Rows from block 6 of a small sound classifier, named by matrix and row number. Rows with one number belong to one channel. Each number is 500 + 25 x the weight over its row's rms, rounded and kept within 0 to 999. All counts start at 0. Numbers have three digits each.
After each channel's rows are labels from the 100 clips, of 14848, where the channel reaches its highest value: "peak on" is the class under the peak. Only what is clearly more common there than usual is listed. The data: tunes sung on syllables by a formant synthesiser. In brackets: how many of the 100, against the usual share in percent.
# convs0: first width-11 conv (model.blocks.6.convs.0.weight, 160x160x11, each kernel summed), inputs 0-79
# convs1: second width-11 conv (model.blocks.6.convs.1.weight, 160x160x11, transposed, each kernel summed), outputs 0-79

convs0.153:508547516518519517539531497508526539524499522503537498532520547493537513484553527507500508525506530522523514545542536479498517518513510504531525504495457548519510517513537529523503493538529497530540517533514508496505540515508510533508528530
convs1.153:524516496538529517514496515525494524511555509507519478539540485532509521544510520530526510543581518536529519443536516527520521520486514509521535557484527509506524519507543524515526542512497520504511504504538514447518519544506455518519522514
peak on: /o/ (78 vs 11.5)

convs0.80:519511525488513519537532507531529534502522534506531509532545529523510516525496524533520504534498521537524511540494517524516499493519516510501525508525467541517505506514504501508511557531504518545515553528538515522507521519511542509510529490
convs1.80:535492508529515542511513508513451493498510521522480431505488502477508530481490531514514513496521507527525525488536521493537487526515526503528503534461479459477549490495515540524478537541487492493469515523490509509527500496534478518491498519
peak on: silence (64 vs 20.3)

convs0.85:549513520500502518546535513536526531502534546520538488558555519512506516512507520528524491513500536520522514542505517504522485521499514514517527505508457521504519511518516531515518537534500489531511558511533521538504516523510520506518518498
convs1.85:483498473533479482474519459512483496481531511468496481519548488464472485481468488509476481488630481500513495487480448497493484495492524468484530533501472485487488535508510483471505476467516472498504497484489475479517480504509482490469499502
peak on: /ɑ/ (53 vs 11.7)

convs0.113:462478518516511464504520501501528476515479529491545458503488527526557536516486510467510555510504524497510507529495518504511518521485523502549497495526493528511500518514490532530535526514504515506511511530513522490544536514517483520490485499
convs1.113:514497530524535466528456524503537530518530521518538514540521485566507506541490512534522491532504541535516512441509507522523521502450518531513538501487526473484503514483501511513554529521524522482538504514513492516502519543515525510524531514
peak on: /ɑ/ (49 vs 11.7)

convs0.52:508510506487521521537521485518527554534552531521537465526535510499474516495503518525516523506510521514516503528507502513522519482521479508519521511520459564489492517529501521491503536504493506540506559539503535517528533519516548518512530549
convs1.52:513519519525507480516497521502467522521529525502519507508533530531523493533470500489520475509570514523505501375492504513501506509477506537511529527501529525507515514538545488529504529500530498492554512523514520464511497522510489518503523504
peak on: /ɑ/ (64 vs 11.7)

convs0.129:496478485514498530490474508500497506525520470505471500431493509484482513535502488521498488513510438465529514517480487524515497528566480447500490536540528478460502520447427521493457500477497517514512514514472497479485522520526521499429541522
convs1.129:486508510500464461437477496491474505515484489511495443450496488505506494481517477480479505495432479494471492497518534499488528469477488507499448487533516442491469526512500496516476515513509523489495498490441514538458494449488487449510466486
peak on: silence (100 vs 20.3)

convs0.23:505483544479499510508496513549475535502494525522539473503517550464464490516503521521526501487521475487539513503502521550566501539535483537509484515529479515473541524548458503518489464525525490501501543504498501543495507560496532507518547502
convs1.23:483485483502487474467506474495498473472483492486481443519511446480473502483496480464481469483515488484467476425463475459483489485492489483455501508496455511471468476538492479451495493480523464466497538474492519542490490480477547483480467480
peak on: /e/ (71 vs 11.4)

convs0.117:490525512538534518537501502535537486523518543479529489542554541519496514544493515534508505499498519516530499528532477524506479505488506532507524515523494533498519507520497548517509537557509532533488545515500531560494484510489504517508502485
convs1.117:512541519513489456523473478460498487471534521479492475546495513484474495500462511513489484480569500522492499515513500493517485507450530509495524503502442471477511450502533517475514499504493479508490528486496494500532487490524504514481492513
peak on: /ɑ/ (50 vs 11.7)

convs0.99:468492489489478532472505491501521485509504457516499500517494487477507496548496500474503487505501467469554514531508479527514514534518505496505505502511509500517529513464496512528498491488533474524541479489476501528493532515558538517459557497
convs1.99:511538511515504443479466519521465526517519515513514443486480515526486506501519498502496511517480502527503515433522547519514540497471515533519482500519528448526484525512521514527502527525547522461483499503471529528494507486508516494541498519
peak on: silence (100 vs 20.3)

convs0.81:511507519545530509483565542524511530504523528488532556511545518495503487542463509535530513545491531549524500511508531544502505496531488525483502527509528532518518541557510493513495546528501521522501521503499487538494508553480540521532529510
convs1.81:508531518577485483506561474512546490499483506518521483512471503534482488515472515504519515505528503499495518455505507497503530513487496554502498522439482471507511514531498534502491524502533509506522550512504492490503515481509486520481502475
peak on: /u/ (40 vs 11.6)

convs0.1:493483495526507528485485518512514491521505454515462499453516512471498513540482504507501485512513437460491507521481492516506500530553499469497483542533537496461505527438426514502464499483509497512528521507477508478487523502529510502442521529
convs1.1:504523521509470485443474500497480511522494500517511449451492488510507499492518489495485511505433489497474497488526536511509529481472492510512454488527520443502478525514519508526480519523509533471503495496446524533464496456503507449513479495
peak on: silence (100 vs 20.3)

convs0.22:538542537527484496514542527522521494495501494484487574526500507509491527481474531461520493549475521503501513519529520500507477544512519509513509513492485523505505510514549537543516492523512516482471528504484511522522487498518481528525510491
convs1.22:491499518525526516497524481508512506494530531488505492542521514465463501529504526531497497501608527502496480459492435502507482506521521487499535534502496473519508511493510496477548510503482534522504527486502485448520514512498511506490506510
peak on: /æ/ (46 vs 11.6)

convs0.100:508458554496507461536518511535480481530514562512530505530514511530526517500512519502474503510499514494500478511529475465537487490491498524486482506544505485497521505520528502537520523520505534468481527512505494523530499476519512493501490474
convs1.100:515530501498503505503527466511474526538529495507495491563524500518449481514487510524536492512511517528533524501546496511520450541485521538556545542485468504473532509553517488477553522478529470491481546531516485457504490529492486523481507513
peak on: /u/ (39 vs 11.6); /ɑ/ (39 vs 11.7)

convs0.72:496511537497502552508501484522518538477541530521535523518545571510484484496554525479499511505470519516506499521490485520531486497526531498486520532511442503512501503523460471547507514509501522535501558499525492516485503486491487483496531495
convs1.72:526548498517503415526467490499470490487521510496500490535538515503476548525458514517512506512556532528520508477533468503527461519474537467514535485519522475493511477519514504499543503523494499503486463522489514517528517513505529508527506508
peak on: /u/ (74 vs 11.6)

convs0.66:502492517510509502501545534484501526509505519512514521541499519546529512514523512499511495539463549526503512537478541522522496522504509532489492509457536525538514537535546482486531525504501516480530522492511517517524508529507520505575533523
convs1.66:518507514556507513514506506508517513529574521515500505537490513497500512525502513512515515520631515544520513377518511516505505508498530505503570559508508494521510477498524514525521504515512526505514504514511522486524513515516504517514508509
peak on: /e/ (95 vs 11.4)

convs0.78:499544513494509515535530487534531486511523514541493507542533512496519500526531522465534492519508501543511515527477539511510497530527514496525520541499517493498517529504536535537508548513527518504492508512512509480510512491539505482562499491
convs1.78:493510500548489469502525515503482502501538499486493459544545439466504492522531500479487491493558479513499514453478463496483522518464513461487513518427456509497481494520481495474506499471515493480509484475513487438497491502474467501458494489
peak on: silence (54 vs 20.3)

convs0.15:558525551511515546542517554552494490509534501526483526498529471489460521520519531515544495514501483498519508503538483533566533534528485508508479528519525475471529505491508550525513543467522470500493499526506530514503473511502484532492506529
convs1.15:498514512510480515512509469489515474498495513477499472500556472470422478513523492493508473495558493466504477428486428497510500496527502475482497497491488510492503526526527491455512493487493467482496514492486491489498474492481522508462483505
peak on: /u/ (76 vs 11.6)

convs0.39:523537503520501525508512472511528518478511484516526486515527523502473506529527514488541496511495519532538491516485482475512494540532488499539512514554475528509513497488514537505508559541529531525483542511522521540515503497488523525506487499
convs1.39:515507524534495493527499508531431501492533530503488504522525491479491508534509531529506511520557502508501522498497500506524473509517531496532500525495475508477517482515541539492504527518481486485492524488513485467531495496537527520503519527
peak on: /u/ (98 vs 11.6)

convs0.11:501506527536494474560508528496524509506486517519503534471443507508538529481490533526516515517473530521488520537504526508490503533526514505540458523496569484538523526494555528511552528528524521490500497509532511506496494518508501523537535518
convs1.11:506511511543496503515524517516507523527568490524502515535525512536495518529494507526519515539581518536520519371519512524511517502479504521505538537478499486530518490488526513521516511518503518501519528522515512469499513532506471514527516516
peak on: /e/ (63 vs 11.4); /u/ (33 vs 11.6)

convs0.37:506496503524526513500517511518484555495524512488544503505566508534495490546485486507508493510496505540510517519506511545536489483549532496506546503506499509534505537550499485526534535532494482489507505504536506546520531552487527505514546514
convs1.37:529443540515492517501557502511445492504503507529493491490476490517487506500534545517508517504530482506491534494526518527510523534474510487523499459458538495502512501499489558529474507534518506514512485525490544534506519491532495515493483516
peak on: /e/ (68 vs 11.4)

convs0.145:495526520527500498522540491516495535497523530491501457525521500529551526510488537528528516516516573513538491526524537532512498479535524523507531514513496528516514479554532513512479520538502498527540518499531512501499506540510529485519527516
convs1.145:498512512542528507500511524493488514503520492512526477534511483497497542538521501506521491519575481522502521457514490503502510509493500531518533499475471510498518489540532510519511498495506519461508482537517512409501492502513487508470507518
peak on: silence (55 vs 20.3)

convs0.101:508500497495536501498479506500518511505494484521509505459527550498509496509502501528495539499499462482488535525474508520525513502548515471476497512514499501486551514496459515499463517493519511529513527510496547484498527512512532560498518546
convs1.101:494517505504473465459515506479487510519516494487513448518475480490498468492486487477501484503494475505483457495493507489500490502447494498504498499483417512471461532535488522505504514513506528462465512493456510540478492484489526459464490493
peak on: silence (68 vs 20.3)

convs0.9:499500483523545503501515511547540507475496513542528524499531518539516494558504508535489523526490506527526477529491494490510508479511515525496551491516523484535483532506502509526540518506516494505513488465507532522481531493514526518509530527
convs1.9:535495525501489505477493501526499502518515510531513478508520484521518534492495534491534517510530513521492530463552512524514508526495516485542488522519547501511523488531516548554467525541482528482491525526514504549530514504520459511523506517
peak on: silence (84 vs 20.3)

convs0.106:514481508529491535496458521527527495497496473505476524479524491496492502505512514520518506493494487490489519515512516537511488521547497516473482558562542503491522520474464511502462521516538535526508504545500523501496498522489534536467534494
convs1.106:505518513513486523450486483513463517503505510525527408468515489504508503507528479497481513499489490503490489483523509485499522500514511501529490489488485459483480533504505512507507528529518519445495521494453515549479483473504510450493492487
peak on: /u/ (79 vs 11.6)

convs0.56:485502516482546504542546462491519508505519501530543501514504514504529535507487532540551550554525524516515488529519511519557516550531472512548494493497493480510533513513519552479486511517506483506502516473496576526502509531470531480507510543
convs1.56:547517497482515507507540508498454517504519510508522480528529508522455495513522488499529494506499479505503492488483461519526485531488503491507523520490472514442524512517504485512531491518484482509464506499549488528523483530535529513493502519
peak on: /æ/ (100 vs 11.6)

convs0.63:512522514502538474508539535526506549528511533516498513529539494498472512516464503500477539535538536494533537508515516499501502490515502541520525519515492509473480487541498530494505498551515488522505533552504513497474503543500545517493534464
convs1.63:519482500476519473490504491526474490480492491484463498527515488449526520477488507473501467501481501505496480466512472502498440505469498532503480517482464523503511479503520515515458507513442467503465543488519505465514474503512493507475496483
peak on: /ɑ/ (55 vs 11.7)

convs0.146:488521510527528535529514503505547512498508524513547493533581540534490505516490507530534502515516503520512470529507488512496507512491520507541531504512450534496528505541491509512503514542505502537508552487525518555490483520506524488520509518
convs1.146:512409496526527495504466498518484487502502490527482516478528509483522507490456522524510525521517486514493537471506498521509502514446514495501501517445535578482514521509539507492459501528484515460489570522506493523516527510493466526532515522
peak on: /ɑ/ (46 vs 11.7)

convs0.154:485484471482562489466505516521528507497554517550542499492507513520536501553477495555490533501522504506539489514493512510487520495546505502514549504506521542519493513549497493505540523515510535511465555493486501533494517474495534495517530525
convs1.154:533492528522514504512498526522494521524523516534508480511500513519517535506514539514531529508544500520519543469548520521529498540528532481543505527465511532488536490476523551540498519532481520491506517543522516514532514521537488532529513519
peak on: /ɑ/ (33 vs 11.7)

convs0.4:530531514515469497511572497512489519517547554519528546542534524500490516526506528521531483562496518532518543526516490513522491531496525486518509499517502496513505498494488497517522547538520518516515530510542495517520531504512550503500510507
convs1.4:497470498491511448504515504495489501487478466521475525498508537490541508532524495497505527470503494509511529459478521520504455493494482514495522504481504559469507512519470511531484474500487521529504435526511500469478474512477477510494497464
peak on: /æ/ (82 vs 11.6)

convs0.90:494499492455514528488498523529512536499526515511497508505493562544522495530485511504485493519502506465520536525490523520482475489531535515489553485488472555551501528499516479523534529499512517519498546495535500510501517504498490496457546522
convs1.90:525502555546524506518501513510497501536536547534518504511470537506517505462502539517521533500575519518516501471523479511527503525506546460518550500488481476459528503457537535499543519533511532518501501501501527485548508496539496515519509533
peak on: /e/ (52 vs 11.4)

convs0.126:477448499466548504489493513508483550500511553514478522494525504528505532505489481524495543500490529506527489509516557539515481439549476508531522460492528532502518503530471515500476509515496544535514556514516517510510507532511554517520545493
convs1.126:520508541559503495519497520508485508514546525527533501554525510494544508507485530517515532516551522537513540444527507515513499546477548542520530544510481524477524512512532514498558521524493500490493491529509517512541520516521463524512518518
peak on: /ɑ/ (66 vs 11.7)

convs0.93:522489496556474498530504508528476523497510493521499516496524537537531528520499534485510491509487516511491524531521545519519492545510522494506518516495535508561535542516534501511518498525505515537515537519550525526475529545484507488490537512
convs1.93:523504523494503473513514524518484536522550512519531525540503492524505517530508514520524542532564516531512527397520517528512529516495500520494548555492505496535520502521522529517528507519504534442547510524519516489500530527510478515514528532
peak on: silence (70 vs 20.3)

convs0.118:553540524545492505521558548520518526517504507503496510517504499517508520498497534528522521540480528537508502526537501525506486488511510512556518553512525466516532544511518499553516477531509573500523492478512501496533524531520504528539505500
convs1.118:501500486512527508478491494494514496476478495479505493486501499491477466518500501470468464496482494482477494474485474475476469459479485566479503462447435544461486529549466476505516498482510464497488494503507481514475445473489474497505471486
peak on: /u/ (55 vs 11.6)

convs0.70:572511531487496516526460525504510531525482485461509493490488489498541528493514532463505517476532486462526491495536488467484499510502465541530493470482491563481502490528503535523488530499502500496484535485493518515571500537514491521464518515
convs1.70:509461501508512451527494491499431504494508502507494495542522508511480517515468486520519514499494503528540516473523503510508516494474498499509513497451461536501504556519554507474521518496526489458537503510526504490475528542500510519515532520
peak on: /e/ (48 vs 11.4); /ɑ/ (31 vs 11.7)

convs0.57:544520529537524496549476514512512512503529544524511502511484551496522510510537542521519508502491542493521522526517504510513501499514532494525490496475506517491482532491522539516515504540522503489511499517504512494534510482519529559493503519
convs1.57:505506504533490489492533522508478490520562505516500512553562495534479519519488508517523519517604526532526517449535507507510497518491511493502532539500477496550521477505557524523543519506511519479509510517509510474507503521506482507516516525
peak on: /o/ (45 vs 11.5)

convs0.109:542506540524431506524485548520513514521514513475510474518523506489553522492504527490526501468516488490507500493528490492524487527502481545510505487497479523490508498499523502565492563526523527514452533499523447515519507490514496499491501500
convs1.109:519528531532490497505525510524479499523525547501519547536515490501448533488512488514521526507523520513507503529500443507532433485466538558524548523471437532489526515532537519505528510507499462454488525534525483458523479492520457533489501521
peak on: /u/ (34 vs 11.6)

convs0.87:543513497516504514540509487518530524480498498520546506536528521525511520503505530470507533523517547502553500522504524513470510520467491537510478473482488537544497546513573529515508520524537547532473501523489512556530529535520495516506514520
convs1.87:525470508491508479503513531509442547503531482518527492525495482534495511539512491522511512542540499517516529424536537530519503520513484517512534524495506489538512498492507527492494511523517518450514488504521519493492522538503500518507543509
peak on: silence (100 vs 20.3)

convs0.148:488485509479498492508499520522493539498485498545516523526517484551529502554471535535462536528503540536544512519494522513504507487513536535491547495509527507545486512512557486532548496544527502495515511485511503494491527526491534506498546492
convs1.148:502482547512505495480540474523450468509504506509503492485480484527517495460472500462492501487524484477480514479536526499476465517527506493526506485493479496509504443516487533530456493525451513513508507516469515528500520485525488484490487486
peak on: silence (100 vs 20.3)

convs0.82:530526521503520521517544525524511526500550529515539528497544542517479518537498536542495522546494511555516509539507531515494500496510537519498513507529509526544502522529519494534544541521500524518494533511536502529502535519515542514514545497
convs1.82:495523502568489527474560486487498520483518520494523473513504531536531483437476502488519511489536511505504513444483484519501516517497506500522514491454467462505502494543474519529500481513471478486480482499469513585511510481492472471495486508
peak on: /æ/ (37 vs 11.6)

convs0.16:506527488523542513486535513552498522549515483504540486532542539518516511513503482529506507526576477502497509493538538487515508497528498502479527511503503539503495531523440491507524489515520472499521518514537529540482517482490494527526499550
convs1.16:490511513515516481519556507516456502511506515495516509555543515492499468513445507498496495512512505496499498468484458493522510479448502497499501474399459477494478486531504493489515521496455475444473527508492504556497521491492474502473492492
peak on: /ɑ/ (35 vs 11.7)

convs0.50:496518527524501534532545513519507519479529538525541534545537512504523487558511521508534486519493528558502475532471521500522479520541506512532502530495520499511508531529528494539551547529490512507466523497528472565502483517514497490557531495
convs1.50:497528512551501497512544519530526519519510529503503489529533504507494520538487517526517512500584515501498510470504479508521495518476520482487498524475475497520505494501465512477501513513516493467505501526506514431508499498524500508467489518
peak on: /e/ (42 vs 11.4)

convs0.34:490490483525488553493486532499522516499519465512505487465519512464490524558498514459501471493521448472512489524499491494503504526561470484499507528534538482477505521464456513516473505489513491501530480480489515508486517507558491505446533510
convs1.34:514509528518488458455479509511472521525504506522509451460473485516503504489521497495488517514432495510492507473533548515508535491462509518513456501544530461512479526503517513533488523524514531482495521500456526540477504470509500465519489502
peak on: silence (100 vs 20.3)

convs0.105:513480547496520479514458546547477481530528473520495495488562498479503524518500528510526495460525453493513531507531476479553484519485511529486510511498465510473509500539483522494477508550514514478485544520492509497496488497509490515523469492
convs1.105:475536482510490491522482489500502499456520523511507512523514489489485498562469503545514510495544523500523511470505494497506494534505539535505518497482461535513528502525531517477544517488431516494502507501545521469539479526510480509486506514
peak on: /ɑ/ (86 vs 11.7)

convs0.144:509515508548533554543491526518539514517499515512522510455481533482506527499526514502529486493521486502530492509510519524500509537536469490508515529543540452489534518475497525519458498466524529523514495510516517501492518528538525500467543515
convs1.144:510501528482503501533491512504485504528474503507551484482531491492461529565517497539499487548487512473509516466509488528499539509528487540488467464507514497474507532540474507477503524496473516462501523537481540545508475509506540521488515529
peak on: /u/ (61 vs 11.6); /e/ (29 vs 11.4)

convs0.5:508504517538497460541511504496510513453479546505529529513482548526515536517493529504525498513471547537493491537514529506515491534515511511523490506488543492565533547515537518522529538512514527490491488501554518527503518519530499511517540512
convs1.5:507509514550499478513536527511511517508575482510508523536531497523502515513478506518503523522602510536513514367510522519510512492484504517508552531494501478525518508506512507508517492519509520462504523512508500499487494533515472512511503522
peak on: /e/ (84 vs 11.4)

convs0.140:488490492526507543492501496504511476533517472510464490471484523453479521533501506501505497519522458457510509519482475519509520519530494474496469537542535465469505513430451523502454504480509492524505506493486506464490530494536505509423515525
convs1.140:508527520525477464453455507506489521524505512516518438472496502513502511495522498499495510513448497513490502480526536523519533489489504525521464497518518433502483530498519509523490527527509533470486505495457522521475505472513499464519484501
peak on: silence (100 vs 20.3)

convs0.76:512519506526523498502534485546501511509532518522502539528579488486474469512506511527524518528489533514517521511498521506509458513520502519501504529494522536511508507535502481577497526533505571529519538529524519542515505474513533524531533519
convs1.76:493506513563504479522506526523542498521538523511526519571520484492547494527489523505535530487539511517489525422510462503504509508522527509495552525454482518496513482523544520480504504497533501491501481520497505420530532489510473522528478514
peak on: /ɑ/ (38 vs 11.7)

convs0.121:499481493542516554498488499484521489537559475530484494483478518461477547541495509484520489498523467461516510507491492515509514538556483480510470538543545461450502504450446537508467506500503487517515519493496512475503523491539512517452513534
convs1.121:506531524518482467451457501502492521523497508520510452466485497516506510497524504496489519521445497504484498490520533522516526483476496519519455493539529449510486524485522514525485523532505537472483503491455519518470506470517497454518486500
peak on: silence (100 vs 20.3)

convs0.104:534525512477504519522541505528537550507532529505540510537550534510489508525508525530528496547499524547510506536483507520508476502522531512505526517509470553525522506513508502523521559528496541536523542530536508531513513531508527507510524513
convs1.104:521519518557526530509472500499513494498523536506504476534499500494496519476509514502494516493568492528501513525505488490501473509450534469498543542510447492482518443507505528504511493514508490489485493480508516453534519484548492503463498498
peak on: /æ/ (36 vs 11.6)

convs0.127:487479520504495524496503531538516506453517527551503533540532510535503498542506521560509532527482546522491507514467527477494505490480516492494526529548530542538491520529550481547537506514494502486502528512513522532501505504504503519507533488
convs1.127:473467507512478493474522475497457499540504509521516515501480517555509495478470501487509506502555519506486514460516525502493522488543500518550497460507546436513489481468487508491468519522499498510537518482484515565494542481508481485511489507
peak on: silence (100 vs 20.3)

convs0.44:486522523498521523500513509513533509552464513522511506492490458474497520481529521514524539508489467493499517506495478545556546504472478530503494523534527506475525476506514519493454450509511512538477484530466512499520531545539518476471530521
convs1.44:511540518539520498501529518499535537505530509517528494532494551494533525495523504515534531499517499522518508463512541516514485518526521517520516514511426532513507521538455526488510515515509508490492459532547523492509521509510417504532520483
peak on: /u/ (91 vs 11.6)

convs0.67:537544497536477474515516516516530541517493518527520503535526548531525515509509506466513513516492526502518527552506553516488520543505529543525525526504528498527519521501544521497515513507528530515536487523512500507484541542492504514487523531
convs1.67:510497510524522504497527521505491527504573526489522507564519496514500499534499508518505512537614521554511526404522511518505506520467512530509567523504489486523504488534515518513528499514523518465522524500512499449499528536518477529513505509
peak on: silence (86 vs 20.3)

convs0.8:507513534479507525524516520529513569502519525485523512531526515511521512543487532498521498525490539538523499530502497536532492499536500543520534497532466510503493504532511519522515551535489512536530535506534503523495503553502554502504551482
convs1.8:541509520506516504512449538520491526531496513532536473489519497524504530518450522527511528511535501499528524500531493517535514525494511571518487529476501533518537472519503526501494528518528518516520474529536520510522522507530486521511535530
peak on: /e/ (75 vs 11.4)

convs0.94:459483517500555486522525477543496500542472492552506543507499481513491479513506487567539535515494508515523501522546537484488540496489473495448489500507527534469531494536508507474511507549532510474509530500476528480503529467505520515532491541
convs1.94:541504519535511460525530529498469536502543505497521472512535463523496515524492518509495509521553502509498530476499493508501506515507527466522510534441416536495505518525489522500512520513525510510522519526521488480513502529510454532480531512
peak on: /ɑ/ (96 vs 11.7)

convs0.18:494528482507510447539494516517529521497481526506518520500468533506513529512510506525521519518485548537467520542507522500481524528524521496558479504510566508524530515510547531493528523479500518488512487521524528502499509535492510521514534526
convs1.18:511498503554507481508508524514511526519583497509517512537529499519520518519487506515503513527615526545512503396510536517509509494490511513506561550501506478525508500485511507509518503520516512484507513510509506484499501533517489512506503510
peak on: /u/ (77 vs 11.6)

convs0.141:534520519482511510551542508524544514515519546521530487541554520531499519512492526524536504531500506530487513539519512519510484529496508506530508513527456540504515517498499530516522550544518507524508525502518518528515507510526541498505499515
convs1.141:509501513504487496506563504508509515478506505484469491524495476485492537515470506519506523515520499504499518429511488515520514483550507460515487506471487526471500490506468517506496492491510502499517555510517512482517504508530476510476498514
peak on: /u/ (98 vs 11.6)

convs0.45:490506485514542496517507526484527466506504546526521484534507494503531524505488507509492519498482530514516512520546482527510466513454541521564502549515509489504511499511528546511504493548521521488497526514518538519547496541528483525506496458
convs1.45:480552488518510446504498492467496500460537525478477468535529503479511503514462501493513462518540505521472474492468480499506505510529518453487543499490460495501486516512543512527542489499486474492471584500507465476516497499505458487520487515
peak on: /u/ (97 vs 11.6)

convs0.119:546486512531524475549504480509485512512490538511519529531493522546500535537482506497494505515468588551486538541477523525517514505508552502506486491507547515545520514530559498532543546511491495501482492512562534515519521530493515512536500509
convs1.119:504496504549498472501513542507497520500578489506494511522515502517495509505491508494495506519611492529503509363492519496500505498502496504497567548506501469521498510503502498510515481511518510465515513503498492518490495511507492503498496510
peak on: silence (100 vs 20.3)

convs0.98:488487479541488556493495526498515490509534472508476485470493502457496532576495508495487468509510457463538500513488496514507512510538493494495474546535534504477507505470448519519479478498512478493546503504460496491476519505544511502452513504
convs1.98:503505518513479455447475506490495511515489497513503462449481492520503504491522500487488510510438490497494499471524544517502523498475495512510450482551532454512491523490515502525481511521505524466483506488458516525478499466505516467513487506
peak on: silence (100 vs 20.3)